A small encoder-decoder audio transcriber, trained from scratch.
Training: muon at rate 0.0036, batches of 64.
Data: trained on phrases spoken by 400 fixed synthetic voices, 39062 training examples.
Rows from block 4 of the audio encoder of a small encoder-decoder audio transcriber, named by matrix and row number. Rows with one number belong to one neuron. Each number is 50 + 15 x the weight over its row's rms, rounded and kept within 0 to 99. All counts start at 0. After the name is the row's rms in percent of the matrix's.
After each neuron's rows are labels from the 100 clips, of 14976, where the neuron reaches its largest size: "strongest on" is what is common among them. Only what is clearly more common there than usual is listed. The data: phrases spoken by 400 fixed synthetic voices.
# u: gMLP up (value half) (encoder.blocks.4.mixer.u.weight, 576x192), inputs 96-143
# v: gMLP up (gate half) (encoder.blocks.4.mixer.v.weight, 576x192), inputs 96-143
# out: gMLP down (encoder.blocks.4.mixer.out.weight, 192x576, transposed), outputs 96-143

u.442 108:37 55 29 75 39 85 31 69 54 31 53 47 48 84 53 51 39 39 68 49 36 59 61 56 53 53 50 65 37 26 89 53 46 46 46 28 34 39 46 30 39 70 57 44 50 40 48 81
v.442 102:28 43 49 39 60 54 67 54 47 94 50 61 50 78 43 51 54 49 51 24 24 66 58 43 22 40 48 47 56 65 40 60 50 68 64 62 45 41 60 66 27 28 55 60 51 44 86 51
out.442 116:60 36 30 67 21 69 58 65 58 20 26 30 43 56 55 67 31 73 66 46 56 21 81 75 32 52 34 42 36 52 80 75 67 35 40 41 46 26 35 31 44 48 56 68 72 37 61 78
strongest on: /ɝ/; /k/; text has "doctor"; text has "picture"

u.132 090:68 43 36 62 51 54 55 16 32 79 81 57 42 65 22 72 54 54 73 50 46 52 59 64 40 39 43 71 53 71 43 49 50 63 45 32 76 42 42 55 53 33 37 35 53 44 34 54
v.132 080:53 54 50 28 42 57 57 40 53 66 46 54 15 41 38 52 42 53 55 37 38 24 43 73 50 28 62 34 66 54 39 42 52 47 54 52 32 48 49 82 63 59 41 47 72 58 50 31
out.132 082:72 61 46 85 41 39 56 51 56 47 54 37 27 41 50 61 35 36 61 30 60 45 45 24 66 60 59 47 50 37 39 54 56 75 54 62 52 55 43 41 54 68 39 46 51 46 76 44
strongest on: /ɝ/; /ð/

u.473 123:54 37 65 63 79 70 39 54 50 51 30 52 65 83 50 34 33 11 55 63 42 60 45 61 29 56 46 36 66 48 29 44 59 57 61 14 57 59 44 42 65 58 52 29 57 80 63 62
v.473 097:48 53 39 61 53 69 45 45 71 49 58 44 45 51 56 52 64 00 49 42 49 51 36 59 67 24 62 39 72 75 60 34 55 45 45 12 78 16 59 52 50 25 40 75 59 30 35 52
out.473 107:53 67 31 41 47 41 43 52 77 67 50 42 48 77 38 59 33 46 45 61 74 74 33 31 78 50 23 51 42 62 52 35 35 54 45 63 32 58 36 68 39 61 55 47 33 54 65 37
strongest on: /h/; fast speaker; /ɔɪ/

u.49 088:44 27 45 45 52 37 67 64 32 64 76 47 62 79 79 49 67 17 50 43 62 48 31 58 75 55 53 38 37 46 39 39 47 37 62 32 57 80 32 49 34 44 57 55 47 64 40 56
v.49 083:50 44 29 53 42 45 18 48 33 72 53 55 44 64 11 34 54 30 62 29 59 56 53 30 74 34 55 42 29 69 37 43 66 36 69 32 36 53 37 57 21 64 35 65 49 60 74 47
out.49 075:13 49 45 64 50 51 44 65 48 53 30 42 40 37 67 09 56 38 31 21 72 60 57 45 37 51 56 23 54 66 73 40 39 30 51 39 51 71 34 65 40 73 45 26 47 42 47 73
strongest on: /h/

u.104 097:40 42 49 40 55 57 43 63 60 80 52 68 31 57 43 53 38 41 34 37 19 43 31 45 47 48 61 55 36 34 39 51 54 60 55 44 53 51 41 45 96 59 93 41 88 55 29 62
v.104 092:53 56 22 68 31 26 68 34 63 37 61 66 44 67 83 67 46 55 24 48 54 80 19 39 40 51 66 99 45 52 40 26 50 45 62 33 56 41 37 52 49 61 41 61 44 34 36 65
out.104 104:31 56 74 39 60 59 50 16 39 76 70 48 69 39 47 55 56 41 32 52 56 58 42 49 16 52 48 22 23 61 54 55 64 69 63 80 67 42 43 38 62 33 75 68 65 42 78 64
strongest on: /ɝ/

u.268 089:45 38 40 96 26 32 37 66 47 35 27 43 69 35 53 41 47 26 63 23 33 67 39 57 37 35 46 67 63 42 41 39 16 48 61 72 34 48 60 48 22 52 64 50 63 47 75 60
v.268 088:55 44 46 57 43 50 56 48 49 26 34 76 00 28 60 55 56 48 42 29 61 60 58 39 51 22 31 60 55 57 40 31 49 52 34 43 70 50 10 59 60 42 48 32 53 60 42 60
out.268 085:51 56 30 62 50 63 49 40 44 55 54 48 64 54 64 64 31 59 66 76 42 74 55 48 47 55 60 50 58 43 44 54 48 39 80 24 42 84 33 31 51 56 53 65 67 48 53 52
strongest on: /h/

u.426 100:36 30 29 56 54 50 55 60 26 75 40 98 60 28 67 55 43 54 99 42 14 59 73 61 36 37 48 50 58 59 35 63 68 64 28 42 61 55 57 25 43 98 32 34 35 37 64 46
v.426 100:67 40 93 34 59 69 49 62 64 75 73 47 34 35 52 49 22 53 81 36 45 57 65 53 58 46 73 40 55 45 47 68 71 59 52 37 40 40 37 50 62 65 49 66 49 40 57 31
out.426 098:66 71 70 29 45 42 58 51 50 58 59 75 55 38 56 29 42 28 47 37 49 63 48 38 42 41 56 32 43 66 46 44 49 68 55 56 61 62 53 63 58 52 26 61 55 44 48 06
strongest on: /ɝ/; /tʃ/

u.489 080:41 43 62 51 34 38 54 38 48 81 57 55 58 58 46 66 59 39 33 38 40 42 59 32 39 56 60 44 75 59 52 51 30 42 33 73 66 42 85 55 99 48 58 58 46 39 30 76
v.489 079:37 36 53 52 50 70 58 79 55 61 43 78 58 49 53 50 54 70 36 60 81 36 45 31 51 36 69 69 54 45 16 30 24 45 33 68 43 34 41 45 18 55 45 70 53 67 42 61
out.489 078:45 73 64 45 47 69 60 26 51 67 85 12 63 57 53 50 57 75 45 41 39 31 65 53 13 57 74 41 56 50 48 61 52 49 34 43 54 49 28 54 76 36 27 62 43 44 53 50
strongest on: /ɝ/; /tʃ/